config.toml
model = "contrastive audio-text model"
dataset = "simulated sounds of rotating machines with and without faults"
train_examples = 39062
time_shift_ms = 100
n_mels = 64
hop_length = 320
input = "log_mel"
spec_augment = false
win_length = 512
tokenizer = "word"
vocab_size = 51
loss = "sigmoid"
embed_dim = 256
encoder_arch = "resnet_bottleneck"
encoder_norm = "batchnorm"
encoder_activation = "relu"
encoder_depths = [2, 4, 4]
encoder_kernel_size = 3
encoder_stem = "deep"
encoder_avg_pool_shortcut = false
encoder_widths = [256, 512, 1024]
text_encoder_causal = true
text_encoder_width = 128
text_encoder_layers = 6
text_encoder_norm = "rmsnorm"
text_encoder_norm_position = "pre"
text_encoder_activation = "gelu"
text_encoder_mlp_ratio = 4
text_encoder_head_dim = 64
text_encoder_fused_qkv = true
text_encoder_bias = "all"
text_encoder_qk_norm = false
text_encoder_parallel_block = false
text_encoder_inner_norm = false
text_encoder_drop_path = 0.05
text_encoder_positions = "rope"
init = "orthogonal"
residual_init = "none"
optimizer = "soap"
beta2 = 0.95
learning_rate = 0.0023
beta1 = 0.9
shampoo_beta = 0.95
eps = 1e-08
precondition_frequency = 25
max_precond_dim = 1024
one_sided = false
adamw_lr_other_params = 0.0011
max_grad_norm = 1.0
magnitude_pruning = 0.3
max_steps = 4200
batch_size = 128
epochs = 13.8
lr_schedule = "cosine"
final_lr_fraction = 0.01
warmup_steps = 80
weight_decay = 0.2
adamw_weight_decay_other_params = 0.05
Rows from block 6 of the audio encoder, named by matrix and row number. Each number is 500 + 25 x the weight over its row's rms, rounded and kept within 0 to 999. All counts start at 0. Numbers have three digits each. After the name is the row's rms in percent of the matrix's.
# convs1: 3x3 conv, stride 2 (encoder.blocks.6.convs.1.weight, 256x256x3x3), inputs 216-239, a 3x3 kernel for each
convs1.195 101:445500531482500466478500500502500500466517518464487510561500461500483478501500500500500500488500527555509500500505500500484536486519529507492483473498493551509482514540483500496516500453524533469500499500465507503500467492500500500493534516500503488488500485504500531522500485501547465489473469529506459525454497529500500500500500500481500461500500500500500496506500507502463524475489500448493534524500499501500500463543522500501494506500480491552502500466523500567467500530500482484455453464545469547500500445495500517496524506500500500539500523500478507500537558500500500489458445500500500503500499500500473458500484542553420501461521531478535500
convs1.196 097:529493516502532468475500500458546500500467498511486500516481548505500477532531490469461479534477517507520495506480483483502480543526500509500530500500500440498529486531483464500514500534509500538496500495476545500451505520503500497500528519454511501494490545534500500522505488531538488486517448514541437506453535500508480465500519500514511518500494500500500500500477511541500500500535490493514500500464500511478428540464492553529500500500461478500460506490500522500500500533500431508543528500525498515500536500546470487500494476493560530471500484507500484500500500438482500500500465499502500500507500497500485508469521480441559523522500519500513488
convs1.197 101:523500500500520500481531476500500496500490479507482506539497533484500500500475476483500500498500500462455532495500491470500500488500528528448500474500521479448500497502517544535500500522500515565495500505532477465500500525476462520475458488500499470500500500488500499499499462500500469547500490502502500476500518476474496564445533500467539451500500488518500534543500547508534473457489469471529508500498500523467500500480500527505530460473531558478500529489500484559529445479463500500528498500500500546472438519485463509531482500481482534500528560465473484500493525500504493516500500472500474501492520460472453506503469491500482430468525508489500486
convs1.198 105:500500470500489515511500517500536500568478470539500538487531500550532473549500458500505500500500534499519502486494515454500500500488500500497496528496469512500523450533535483458517511447500450564479493500500514500500500514529500468538479506534474473487500500529484500500500466474542502460522469492548490452514500471517513469504500546537500500480500500500563481507515500527500496446511509494481510500505511491552483500467539517477500500500500524500500527518505461518442538502535557516444496475500551500568500484510484514500479509510500471459532516492503500477490500500523510524500500478484508487520500477444526552500486500515458543504528445500482528
convs1.199 090:500533500444497500485513503500466481500527542495503500470500500500500492529500561493490500500515497468504500520482500500512496500500500500519504545500472523500500513526459492500505471506494472480500500522493511495500457490474476455518518466500522500458520500501500524500472471500505467490505500500510500477474500500497500462524522500532481500500500468500504500500544480497479473500446441540500536500450476523500487520500500483544477500497487484528495489500470477500500567500500554533455500526534500540500455500500468500505500488500465448500480526500500500500526506500500446475518461500544500500482498516500536439595517513507494476535536472500518479
convs1.200 098:524529500483543500471524480483493500509524523500472522465510500492503512500500519500487500512499500534500474484449515500514500546472500500560500483508500483500505501500500500487509500506525471467521542536495472479480500500517514457500496500467532506475500483481500489510510500533527500559513555500499501483500550453505500500506482498500481500491432527462467553500569500514467531543479511545544517469550458504501538500516500500492500523500478504500509500487491500446500486493500506500466511528463535474472496480460454477464546450530500508513500506511500500500444495500531508509500517521531480500512539498540475498468510500489512538500526526466450544
convs1.201 090:500500480502517508500468531500520506500521556543471546556461500500524542500505534496490500500507525500453492500500532500500551524500508500500500453500490549526500500521545481500510500527500519514491507490481500500470500500468515500500500487500500500495470500476493468505495500481470534500500500518500500483491492460549499524500500514482500500521484500463500465465448500548464501471494444498500503500491514500486462495501500455500504548501529515463500500521473501500569500500500464500468528506516475482532500500488500477456500500560529484527495483470475547506500500511494468479496525500500500517527486477452536500445580513491500506500503500466531500
convs1.202 100:500470438515500510496533492515558491502500477475525516500509508545486500493488483525467477542500500477456501527500511504500496500474478514457500484500456500520461472470500478515500500499500516509495550470525500468495528500500500550457486441500500478500500510506490503500444500537469500550500500482496484478547485581481500555519488477492483538482469524500459533488490500478500479500492518466500507494455500512500498548509562456500540487500529494480474482477479532473475476481488488509500518500500491500485545477555515498456431512500532469450576472450469500490500513500510520488488500526500486506500500495541480529500522513500480500500484480500500500
convs1.203 108:500493500508492500488490500467491500516499524480500539474515503507500517535509556511495467500501494513532477552500500500500475509531500551555453530500500482500522549500499500434507500521513507531539485498502538502509528500464570460481542514505488582498500515500485461500500517510500500503500508500521508474500470482500476532480500500500500480462492482500462533500513499500502480500500475537500519500514459500517500500490500518466446550471500490493506500500510533488549523471500500480500491494495500500476500508504500499500484500510529500481500566500476480532488500537500500500465564530500534479451507532500500506515518503486516500489530500500475503
convs1.204 114:509500431522477467500552499476500460491524529500500538480471462541500460485515519448500504546517493508508500509537510495500500474524500463500481527482486452500496537450523485443485496489500500533458514492533500497517519500455500480516500488494500486466500521500500500518490500472463500536514475507500492532460500500471540455500490468500517543504510476519500508500500431500511458476475514500525485500500500519538497500523524500502494567464482500478500515468528478504499559500538445529510500500453500487500499525500443468490533469500469500507546500454500505549532502486542545469517529506500502526502515485573500485523532494499500500500485500528452484
convs1.205 094:500500441500526475508474484500540476500500500516500563544500548504513485527525524453464502532541500529489497500500517481520438500500503491500495500495500497506579549533459411554505509500500500492500457471447516472496503577513500518515524500500533491497487510522503500500500495488500512524500500498511490572439502513500506573483500500496466453500500474500510500467500442558500500546481482542526500534433500500511555557513490506520500466471462509500487459500488500514512487465500500522500500500514480510500535500524442446442495547500551509533500519522475469500458529477513500518539500462500522524514500500522455481527538460500468500528500500479480527
convs1.206 099:450514576491535541500447500481500500436486529468490497526520513533482517510450500475491500482544500506504467500500517519500500500482498500507551473568458510500507432532524500500484525467509506466493500528500456500492500494560455500500527543500513500508500536543500512450492500462500502481550500500500500466500447508498500522534532498500500500492481516506466468500509499496527473489531497517502500500500558479542473523527490500500489480468500524500500466528500500512450539500500536500500492470439521486579532531500450500527448500540517495532500562500519503477500507524500500482488459530517514531426495541544524468460489476500500484486491512486476465
convs1.207 107:501537530500469517513500500500514487502479538488483462480488500525512490497447445530504524500496500517506500523481483486520500482487500473472500549500520581512518536500477468523455449482500441481500500520483500500504500480474500500431500500500500470500454512500445474495470500512528458500528510473482500527500546500466500515534521500545543515500500450522528523477449524494495500429508531500500497499491495500500500463459460530521453510503512527512520500463484517490495457514500460500471491484459559477521503500500497459507500525493518506497516505500473493481500492494519484474522500500519506500465548422500484461500507492529457500497476469447514483
convs1.208 136:470543498520517513466522537484521531490513524460508532521501500498522500517479513506552491514500452521520455533524464520481515539516425466526529517520512500538480523500482527492445500509467464489507445500564434521574519477459530473460500520469500497466522500463499535490469502561516515515456521511470493500561500456503522505491514475454522500520500473576500497510500509555500466494500497527480540517500468500525486497500506514501489531500475464511539445543513500500467547529469584483467459507500491500477475561463550517442500500524524500500474524496467507551426465550500500476481513523520500483498500529500497518458508500473471535500520477456500525
convs1.209 119:527500487435500630526500478511563461500500500500495500500522510500518495500499500511477457488500500480500500481519500519474505497488500440472551490469500469518494500497527464493500496500560531519500490495540511459520489500498539495475500482495506500511487532498500518526447466508525500458539493484532485521500489459471500506500500458506510505487505500482500474500500500500500500488519438500548516443496526482482500500513500500510485479500526498483500538528491522503510502508500508500469491534500500527543500545500500549433500500543500487501485512541468485477498507468481453535500500476477486500509500500490504500537500458538471469500540475509530488
convs1.210 107:475500500557472500514535531500500448500500528519482506485485500523500500504496512461500476494500484515500500482508540517498500498482500443513500500500500524500500529566442500500500552491500517455464492483551484492494500500500508482500500491500542500498500523510535526471500528505500500462519500513529500515500487512433505553561500500500525472500479537528459515589513500551500505522501482506497532500500500496500495500520443537497472497500540533472536532500463500551466500500500486431500473500552540500513459541501500493500500500473554500446518566543472483500500500446519507500504479539500495480538477499508451469471467516486503550506506525496446500
convs1.211 101:532486465500531468483500512500525500465532522517500478550500509527507528462497516500476500500574509487556534468478484492500500439500493532500468525538515456500507464507566544479467462520524467500500499535511483500500494490500529500533500515466538500500458493495491500473526505475466500560500491500463470576500499500492499538500516500468500466508543527445500514500466528531541474472500515426477505527538470500500525474462557500500495500500500460524500512460477519520504484500486506500542487552541535513500460518470511463524444500500500492487514500500488542455472500497504496500468500476500500451527500502500500520500477500476500546525500494529437500
convs1.212 100:500504437516498500482532500500500500500475468500500451531501526500500465479512540500536459538475500531500498564480480556500500520500547465524500500544479500506500500500473508464510501500484523487451489511500494500500500479545533508476500500525500500538490500490500462500515517536500480500490496500395456498506500512500500500511500488515469507513500530472524507500531490500502536500527500472472548500500493509511476483498488500500505546529560500500483510500488500500500471500489483509465529521483500480500500507464484500500500461514493522477565509441500461538500500538480533523441476500533490500500500470498500523485555500510526492533477500500560500
convs1.213 095:508500492500500524505500489569532509462520500512526500548512491534500569481523473472500511526485500500507500500500529500500512500500498500483500500562522513473523516461488438575523520544500531544531500506456510479459501445500475500498523475540500500500500500500489495511520518500544500469502485471500449459529539500525499532500500510500500484545500545511475517533525482491511527475524524550475500532520484467510534466500490500459473496500497486496500494455500507500490500475522509569571496500547500482483517500500485527500496500493475472500467482501495518432511500553477500519543490510464481483536488465480487500490447500464500500466500500500506500
convs1.214 104:468500493500500518500524494520484474491500463500500468557504500483481508499489459453487537462534493467504526500493512500543487499500500475523515468447520454553530500503500500504481502490500463502500470524500483500488474538464500491563503500544546515494500500500490500476500495512545500489503522478507458500500450500544524453541464514500516500473481526515496513506516451557511475500500500527502517545500500510500554607500445519524490451522496500515500500500504562499458558500529545490500500500494458514500500524519500500524514443500540540460485473500482526522544525441500467504500500471500500471511467510446500500539500500500460513454512548500466511
convs1.215 100:492510491515500496575501512500534493500440498500524547500470500500515481510490481500500513500500523561472494495516527543500500500443497489485451520500500500515526441527500457499464500494499500527460458478500478492466466508500500505499492542561500462489500456504455496520500500490440500526500492500488550525528500478490500472500500530480496503527489480542547474508453528500476574500553501506533505501471502502500500459495485506482528467500529461500500479500500432500500500503519500537574500483500500526488500495500500496465458455456500500517470506501524500495500500507500500542478531488488475500530478505504500486500491500508462450483459509504478572
convs1.216 099:515500482500500500500490500500506500514500505539524547500500508491484480545500526472469480504445530497497482467500494500483500500500524500514500573500537543518531542471464417507500480493462539500430466525500580500531495505500485500500532482500487512500500500478500500486503494515500535500538506493500483500500538495488500482479515529545505500487500496505473526505500582539524481550500494500500455521500483500506517458456552525500464476475500500547516522500500575500472500464479500500488490523461451500500500500482500536500453494476500506500430434434528533506500500514500468467519500556497500495500500538530500461500503478500436459476538501477499538
convs1.217 097:533503500500500531440555500500500474508500500483506519530500468500478500520500500500534471500500539465540518499503497451513536488499531503514444450491572490498507515489498512539503500500534511529521500467500467500469500491518498513500488500528475500463500468504466483469523473543500482512475494500486468536504500525500522500500529527500464500539563475429540500488500500464500515432529500476500485500521475496499500490507478471500517500500500461522500500481500475500500532525463500446500475494507472528500474541500495496526524507498500500543533479482489500500523456498500500549496494513500500500463500500503461558500546474450499500499500500502500526
convs1.218 091:554500482500490496484500467493473470521496508474487487522500488500468487503512500481447500491459467500500500452513517500517500526500500500528500461560478500451508500525500500513502500442493524555552495452525500542516467486500496550500502500500500500500449489500500500546500520518500479482496480501514475462500476479511511481500500500500537530500500494507505468500500508480486496481487475526469500468500500476523588537503534500461480515500509500520538528506509500500509528528490559507500479513489463530476482500461500511528537500541500528500528514537500453530501529509478470465500500595500484507500491475526500500495579500496497489500500448542511549
convs1.219 110:500514494549500495500500500473537548462493462516516517513458505505498469513528500503485514573460500500457498529507488536473500481523470590511494519488494507515502556475500500488524519500479510500500498500526495460495541500500545500480500494500493508487524495507500512521500494500529500500462509506553517543453500539450500492500500501568448531474500511500482520533504530488535475562497468492493526459505538500476500500511530500500500492539465500500500515513509479483494500500500545500518475495507539500467561463474500456582500522423484500504495502540541475463555508516500537500498440507504500483500476414522471545516511533502540525486500500500507510
convs1.220 096:500490464500508526500512528500500448536500485500463500459465466486500500501535500464497500465491497500506467454517509474480512532517508475500497500500454500542483505468501538565472491491555510487559500456500500500497495515483500510484473521495474469460477500500500500460471500500463480504561500524520488500480500549500477492511453500522563500492500500481486544468515500477483467522509546500487545476562473469506500455500500496500502459510484472529500463493454500441472500500500500533530519500508463500446471481492524530500492467488514500523500500475540502495535509565475495500500536500484466497506500500434545500540513558538500508500525491529500555
convs1.221 093:500500516474533541500500500510507525551500495499500496530529514500520487500500505500500508510500500527500527465469500546531487485472500499449500439508500500538477498517505533511500469500462500524487531485496466500475501523450471500564490519500500500500500486520489485510500500500521508458490500500476486500500490545490500457500544500500505500461478473537562500516472570532500463482500519515500477485481542500500489500523548500545460500549500475509500478512536543491509525500487496556476509500500471489540503438497466468505496500528491500538527500511500512537471500500483468506449494564500491500487500478500500500528511514534500523500500500500500524
convs1.222 084:500484567518541541476454441483467500525500499534500500473522462494500500506427467524541510480500500491477529543500489538515500478514442538443500500538451489500453513521500513509500540495505469482465531500500500484531518473543496458463500468500489500520500500500500532550488489500500525500538522453542506444500500477537500498500506463515500414500520500500500500487500500452530548500485500484472474500460516511500438559500500495512493500510508500539554526520438504500500521470500500461466500509527479519500500525493500489517500500500488608544509555534500500478530513498490496500572445554470500513500485516500482547473500504445500500500500531553500530
convs1.223 097:514507488500430607500496500500500506500500527529514498502525490500485520512504500500500475544491532456564473500510470500500500504477500485500500472503489509500500508510517482447516473520533500454500491524459472559500504505500500503447500500511544545518500500500492551518460573521470500540502500506540486506500480504491500475493502500514500491500517512500536473480451561490498500570500516482511500505499570500519509500478500474500500500500478486500500509500466539435529484521492491546464501532500475517543500490501500466552467500523483522500500500534556500489485481521528500500500500484522523487500500500496527488514500569507500538500534455477528487
convs1.224 089:500500478560468506487493500528500542546520529552500530494547500475516500479519458505531531489500547441511500515510532528500500449500500485532500555500444500500500531486500493540490493500515473500436500508500537457500476469511500504500500506522517468500537493500542515467516500517482500500552500500459500500513500500495500500487502452504523499469479500498511491500439542468457511500473500500523512500525480559512500485464584432493500468515559478497500500475541464500500519457465494481519516500454500500500521500486482481500485514500495500536500537500537478500488500528500518519513500500534500463498500527493500483497502500500498518513500496500547481
convs1.225 123:448500525500538534465527573532491500476513489482490518500477499453503500489500509503487522465500500492500500518500491532475488499534515493500483479500526500500507497547500421500541493506493504500530514472475466500543500458531470562520498568462500485500483467505498517500507500497500490526526526483500500522584488468486500500531486496482500519531520483500453478500469563467500500531552463466500466523516465488500516500500500500538500508500484531500506500491500554498450451520532500537475459515518494500505468492531487500523474512534457499583474500542473538500499500488500500521525485450535495484517500500471496554436498498485500531510505467494500492
convs1.226 093:467497548532493445549477500487500500478486500554475513457540500500500500500500500496483527500480529512500476473492500500500445426500477467475456500496500486500531506492485500500450529481508500500470490495500515500499500472494494500500459502500529500471525480524484491500500511527493500520477505459485500501500506478530486466504520541519562500500518469502507536551500510500519500521500500500500483500524533433493500471492501519481500463500510539486550500491500500482523501500528500500463481471500500477538455553500500500500462476468500500500466500460465480500500500565462524531502522516452500504500525500500494500454529516500500500531454470478488470
convs1.227 098:509491487493500508500516544517500529491555479500494500488500490487500481527517517509510508523501478487500492500487500468500523557476500484480524500500492504489540525519480500524446500518500473484474471500490474449472552500549485508515558495500500525510487515527500522500501523529519496520479500468475460536473525500500534500470507495492503487500500526500516482500536455484506477545500500500500474500500487518505526553494531500517503500500500500500480494500488535458524557509464500507500500556489491515500500500525512488505500460500500500532544493493500490485522429515480534482500487464472490500487563457500535455542440500500476500543470500500445538
convs1.228 102:497500504484500497541500500500548500558483500550482486535503515421490500500482476500500517430508564505500500456473500520499500500500479536574500476543547531500512500500543500501450458503520527535472488489475500506502510528515500474500476500500478492486500500509571537519522461500491473500475426500537482474488494536568493500523500500501479500518505478500447515483519483486526537504471500519471553544521475500489537553489488507500562499500500500500503453437500500461500430538488500506470509473537451527497514500477500465500500529509522469529470467500500569500467483500500500467487537500550514500488508500494454555442537486446500473500500500548455543
convs1.229 102:510494506473529500441507500500489500500504500508453500489441491500478514500500474500550506500500460546543532487524495485521527464491500477486537494495488532506535520589500468470500474468539478482498509500532553501500500500488483494537536495498499547493500503500500458500500500469500500477455530531475500500496482542512533468507505485500470534500500500427500514464500483522493500538500522500533507466500543533500481511506500442500487480536500464500530493500469500481500500457500500578436463500458463500486492544500500513499500527508488500471485515537485529520500523536500483515508517484500500568500551529486494500508544575531526489439534527462496538
convs1.230 120:477459567483471564469500474446468486507515528523512513492500524487536525515530468506530528488495500484530508500528500500491481500500500466470522420500500521481526431500500437504490510484500548521496581444500500500447494460538500482515460500500500511536475479534481485473500553484500518445500499500511481471482462510516500493455500505472500476536500490470507500528543501529500463508508549478540542468523469501504510500490500500500524527500461467524556500500529570500500486513523522531458544500442440515500470464530485482503462477500480467507500500511472529500541497457500478549538532451500506500510484524492514464530434518479500471464461508452500500
convs1.231 101:523512500500500522528500500519519504537487473483500491487550500521506500536500468500536515500500500496461472500489520500527504467507498500500500457504507551449500471506500509500500486500500490544535500495496496500499531517491445548502500484500542531529471500521500500500508500500523489478462500500495500498500500485500482500471489500500500482558500494528496473542489500530553513512500500449512481547435506482516500582500444500558500500476538510500511488500517500500511465479534519500500477500492519487500500505543486498504517500479490494531445470500500500441507501455466500500541467484500488474530500475530500499550525500466533507500500521473579502
convs1.232 096:519475561438502577500500550500500500436477531500529521484501500500500473481482551509503500506500476500495518459500500517500468482527509500500463484442575500500484496477543530484531500533470547487430511475496489554506500488466500460500533487480497476493500477500500500513477482526502550496495464530512500468476518470505452468500475500478530500521525521444483505500500504462500417476500534559487500516470456500536502409472500537500530500484500500508500500561524490486524468500527530494438529514546473500526453500500476532500500500500468487500485476488515462500575561520500500534500482462546500481500500500507500507500535551476471458500519451514469500
convs1.233 094:500500494500490537500490485515458523500500488500521556500500519477500527500500486442500500467500447470498500489587500500440552502476533500427499464490529538500500447501443512500521500500477500500500513500476500500561500452500500500461521505500522512500500522500541500513475486528500474459528500464538500500500512473493458453500471480518514479503502519500523492458508524454500500487485441500498500500500550530506500477510503500500500514500500483496504500455527500497469500500500520500500507506479500530526521470500474459517498487487538529460556500489517500489476523507477485500465529500559463466550478500500500495500526500514462508506500500526529500
convs1.234 098:519521489490518500438500464500543529536500500522517487500526500493520487532463513501469513460451491484448509493476522500483525500472543500500532500500511500500494461480550500524500474513469500511500500476517500500500512460497485494500500487491524525515492517469500500497500471500510539500500465546470500500485465496456500459500500500493529525503459506510500536445499530492473512500454513462504482447500500500500546500536486507466511471500468522500500531500461488532470500500500462500473500511421461499487500528489424502472545500500437500493511500511515478500489519520500500500474489510539479500500528454500487477479537497487551558500478523500498425
convs1.235 101:541477511510500475487500548448561443439500515500481500540500547494499491452497443500491481465481500514484535516500554476513527500511508526527523518500471493486476494528455515552427439523498563500517500522500452477500500530455489471530527500528500474504500500474487500525522489500453500494532456490469500462580500500500484537536552491500533500487491500509513497514500500482514527500522459500500479500500500555533500490500478502520500493511500500500499548488500511511500485500475485468477554510496475482510500475517500504492525447486494525450500521474480537468493455500496510484513461538474555500538488517500541564524489491500519520500473522486500525
convs1.236 093:507498502484500500473477500500500500500473509526494500500515500500500500488546500502500500500479539485428492500515518467500500483519507476465511500500503493526516500532460488497528500513500500465482500472511500500500490500446500500463485532546533464508571500500510500518462477469466500515500500500463508500458484500464508549463461528500496489453458500489468495500509570533503500491500512505500500500477519491438515500505603548492467478487465500540517478500500500518514500522467476500534505500500457528440532500521500454539481474468488500512500525516500522506473452527524471513518533500500489500500522500462500500500539500494517464558509470462500467
convs1.237 095:500512478535515500490490500500518483471504555508472501500500564528492520477469451532500542500509478461459523483500500484477494543532503481541516480500500497492500500457500482537469512479481483562538500500520500500505539500568529463505533542441530479500500507516513545511500499500500500493462453500430500524506507551500532479500526488500507500525558527500487529473489451500500500481557500448500546461517510499500491500514495541526476526447471500499502516524552541498508500594529526500487500511514539524459522500545500509592482500500505548543528500557500503480500457500560518500468583538486465500475467481463500500530484489531500502536520501479500500
convs1.238 085:562506487515500500469486528517500500485510500467489486542500463462514492495500500500500513500500500521500458512537545513535500503466500500500501446503500452522492500510500449535500490500444500500522506508500500547500494503500500470537499508531500500554518500526500526477526517498500500502459500500521500470500500500514469520498489497470500492520500529500461500496482500515486540521510510500515461500500500500492513500501473500500504500500551520492514528500500500500533508512494460499500609500500467462560550483500500500484531500529490500500468500558500517498538500500500500500539500514500500500500484432543500461500512557500500516475529462553540490
convs1.239 096:491515491484518467512524488495508477500490479500484508500468451500541542532543500523481500500528491500501500500500534508507500500506500488505494500500470487522500520425471500500576493470500507500500514476500500429469546500495480500537456500557436465467475480500500523570500513500466500500522488488520516500543487538500471500451486491500500526538505496485449500500469493500500500500513512500544500500515464457515538466500475500508463511494500500475460500502500488507516522500500546505532519491520445502522516486470522500473531500500459506522494482508500513512500500490500500500495543500438497500490508524500467431512500566497511508448510502500473472
convs1.240 100:530511439475525484489473500500528477519508500487500500472508500499500519489507501466479534574516559496466500543477479482498486473500507461526504500503506500503500450460500549500461528507508500523513490456485478491499476538504493529481437500500498518474500489476500472447500521514478500480486500538523507478480545500519463500481524524476500500488499529500531528533520526496536472492523482518500554474500500500494493480509529500517486542505517505512500467500489477500542486472504503544515486485547500483488460500459536500505500496540500500500481512508513500493491500500479500494500500499526466522466467516500500463504519468502500500510487474535500470
convs1.241 085:483500451500488535442538500514483439491477517500500458500475500467500500500512493500500500507500507448451458500500488489500493481477500500479500500500500500500530493500502500500507515528500473486498500527500557471500464506473527524500514500500500500521485507508500487505500492528549464544500500460528515500462500478500525533500469504500536498523453534516471469536500500500478488521504500500500500448500493500526500520539515505490500485512500491500487462500500460500467556520429541528500525500524500500477517500513472462465460551485492499500528500500482508529500500475478542457555500536481458500500523457447500518467525500500500462500509482534500533
convs1.242 090:455500500461500455498500522461500500480490500475500500509462500500500489500537538456524500512523500503502461517474500470442481500500500520500545500524455500500500535535453521498500514464500464500500500462481582501542546500509500495500542467520477500500500551523510519534500500484500529504512467496500472487500471514500444428500500500500457460500527522500500520500515577503500500500510508500500468500500500489483550505496530513503525500541500480546445500472500483565522524500500463449513515500566478519523505493500500507500517500501524500527528470500510471482537500508500521508490469476500510527520500500520490508431453506500548467551491500484529473
convs1.243 104:492536482476500494477500477463500500475514528487500485471500500529513500450462454500523500457500544519486500500495480487528500528494500533527478466500544502483537437500527500510534525500500486550500500517500494511464500478500480513530499506464500500475488500472521494511550500463485471519500500516500550545453526558452489474477500469500529500510500499500500476471521491480490533487504510500486493493545481500524526484457526513534483500500500482503534498481500411539537535480483532500481500465482459506510472511500533500507526500466492502479517500500446500532504468535500503526506522500472500493516519501500500500464486492527462504500500500452507494
convs1.244 093:508500475504500529510502500508513501500487514516500511500491500506500483498492465500423534523519555500518449510470529478542498524482503500500500526496500500552500522500500438516500516500508465487470500500485529525500496461481507461500491500511478462500465519470502500517472500513570487537531511470516475500500500526460500463489487518532500500500500499509500476500522556543521500488500535447500500500500500507514495487484500490511500500469507500485512500507445543453487500488450538510511459533521500512495456450517478500500493521487426434500500500453527470492500503500536466499441451500500531500459516484540494507500500500539500458500465495500479500
convs1.245 096:453485500492544432511495500516483524490500516530500481438492451484500458516487500532488512500504536471500500488553500497551471500547514508488538500493500555500518546500500514500497500500514500464555523514500500500536543500473461500523516458498479472500500505506491500487476523511500524499500552500500538497520454507500500508502515495450495500503500470500483477529524500552494500511509500500500480500461548500500479500500508500505484441502500500500492498503500491498499500500533500479494492502525470547520515487500496473500511521524548500500502500500526505484483500507512475500492500499554532512500515500466534500542467454531500547473500500483464478
convs1.246 098:493500500549500471535500524543500495500531551514506528500475452500500481500492500566500510500510526500500486500500500500477465435469487485495500484543467500504540500500500486452551536552500491535502500500490492455500500486528495500530500500537548540556500481460527538531465472488542500486477515500500497529528534487500526500514542500500500491533500481500500471517486464534449525544502456517483493471500491500500529500500522500500501500489503500500500513500467443500500540444568500488508470500521569500476541531548566505529489492524516495509486518465500481522500531482527540510523434492488500474500515544553532465519500426509500538500500508467536532
convs1.247 091:500500500484482533477500500461500526521530506504500485456488500465500500457510515500500517500509500508504500485520500500453500481500460539480484500503492500473517519469500519500538502500489500539489500495500540477520500460447517432517543537500500500500556500511504510469514498500506428500500517454489500518500483488503479523485500469472481482502500519519453484505500500445500522500500533500502496591482498500499500500452473439505528500500495500538467500491487500523500530500500500474492500503483500486473455500502500500500500500478547575512482500492479480500528468520506479532505524486500481476511532478481434529500546513500489500500500500500499525
convs1.248 103:500500500530500458431552500524489493500500508448492533483542530470468500500500467528500470474493500550500518506500514539524482508504500548511474473498500470487484500524505500500481502500500500500479500500500523445493544500500452483482500500475503515500500474483497500463506508481500487495500500545500477500500500500535549500500461500500500453508471500506479541544518500516461500468500471514473500457525527496513500498512500500500560484509476500500500500500500468536475521491464500477530489525500507509521472492500500500510500500491500500500500504500500500500534502510476513457525492514500500500464486460491517500518482519505542483500466517500500500
convs1.249 104:495447474507492511488527526509539521500525500500514500491520500529493500491500500489523475484500500487512527525500500504500500500514507489509545457500500545500474487497514500500472500491519553500552522539548451503474500538504500500488486482541500493500518515530497500500433499557473511529539479456500528500441467530559515445501520484449500483500501475500539500468464490460516524502552546500506478521500521554545507500500594498560489500500459500500542508515561480500497500500500504523549462491500509506499479501452500530500500536448516477525465500492546469486480536495500500510468500500530510512501483466456497542466562507554500472471475528500532500
convs1.250 101:439495500468501500526529500521512491472500494466485513470470507488517500500500486474500500531495528519500554541463501531521500459500519507500457529451490472561541486475504491521474568442500474500500486528465500475500500500500488499500461500497454489516473500523539500492531487453500488482550500500505519496500500500509509500522500479452474500500500542500500546467500492514541468493500478500505467500505501570467474502537507508508500492500497500509500500500451527500517483531505500525495500509527500524508446516500471482498531503500487505500500500489500476490507493477471500476500526432500500523449494542518504533500500536500496495527500481574494469
convs1.251 096:500500500486500476562500500460459500538521496484500527469477461484468529500500500475500500536481479500491486508500500530468488500504491520469500499500475500506500500500500500484538505503476519480500467536467500516500502528465500497488507500520483500464500475476500500500500458556550457496526500500500500500459500506493500458500527488506470494530487484478525490550503462488505490513491523472500492487500521547495500500518500500510500491543519495515500532500500482470469500578535500543518458500500500523452533505528500500500458517495498500492500500539505534500517491500522467514444500540500513475529500521526464518456571500500447454488480514484500469
convs1.252 106:457500486500529461513460543502510500500534530489539533482500500500498500547498466509475519500481490498500521509500500454480500485535490500500502500512472500475500522532508496500500500464500577500456493500461500488515489502481500473531518513585518500514492495539498481500476545535536517548542487500500452516500514465500508478467500495462500520489500500500500485560500468482500500537475513500468538500500472473519550519512485484518480500500499500484493547500506484534524506501504500543481502500522524528474475547513456504538472515500500493500541472479502533516463492500515475469476513500496540500493485500513518533454500456514476518502467504500437477
convs1.253 105:500524500411500500500480515457490519500469503497486477564494466482489482493470500502518446500518471453496479484438512489538531537548507500542493443489555479469525499507500500463493509497500480526481507544500500500538500500505460476500501524431490484468503532492497459487500488467500469500504514475478489483519471492419500542489502481500500513498542524513570511500499530480477500513500517479530500468505500472474500532517500524500524476503464532554500509467558500500493500485503481529500527500501500498500526500499545520500482500500449554536500500558475500500474500495447468519541492537520457491554453474452465558530535500568483493474500475441500526
convs1.254 102:500529515493500474524500500540529457499500486500481498479500500456486500500475533500515505435482499464477482500539467484500547500500500483503500530475477499545513501551531490500500426498486511511463500500483517533499500500469534467500481495468500500500510500484487500533465522500533473528479530527500500500487500513483456531466500500500447469456500500482500500500516468477500492582454500500500470500526547491529532500500481514500488499488500508500469500498500506500448497542504500520516463510523503504456478509458438500472517501500473500525474513516507500522535530495479486487500482500508467500568506517500540486487445476500505480448538548500500463
convs1.255 091:506487474536471516501540500500510500500500500499453500500500437500513500500542500545507482505536452502500546499500524502570500537514538500529506534493505530477447500527526500467524484468559500458505492500503474511500517465518531477441500470499457489472500530500515500469500500541510535513500506464461440483500500473480500467500488500527500532517567521474500500506517495455503544475519513542434539510549500491487480466500467519510529526522546500535532500500454513500500522531484476500525511500525510500500531481500511500512504500500521505441500500448500500486500494526500520479448499578478451500515435557496517527500520472500500470469500483504498430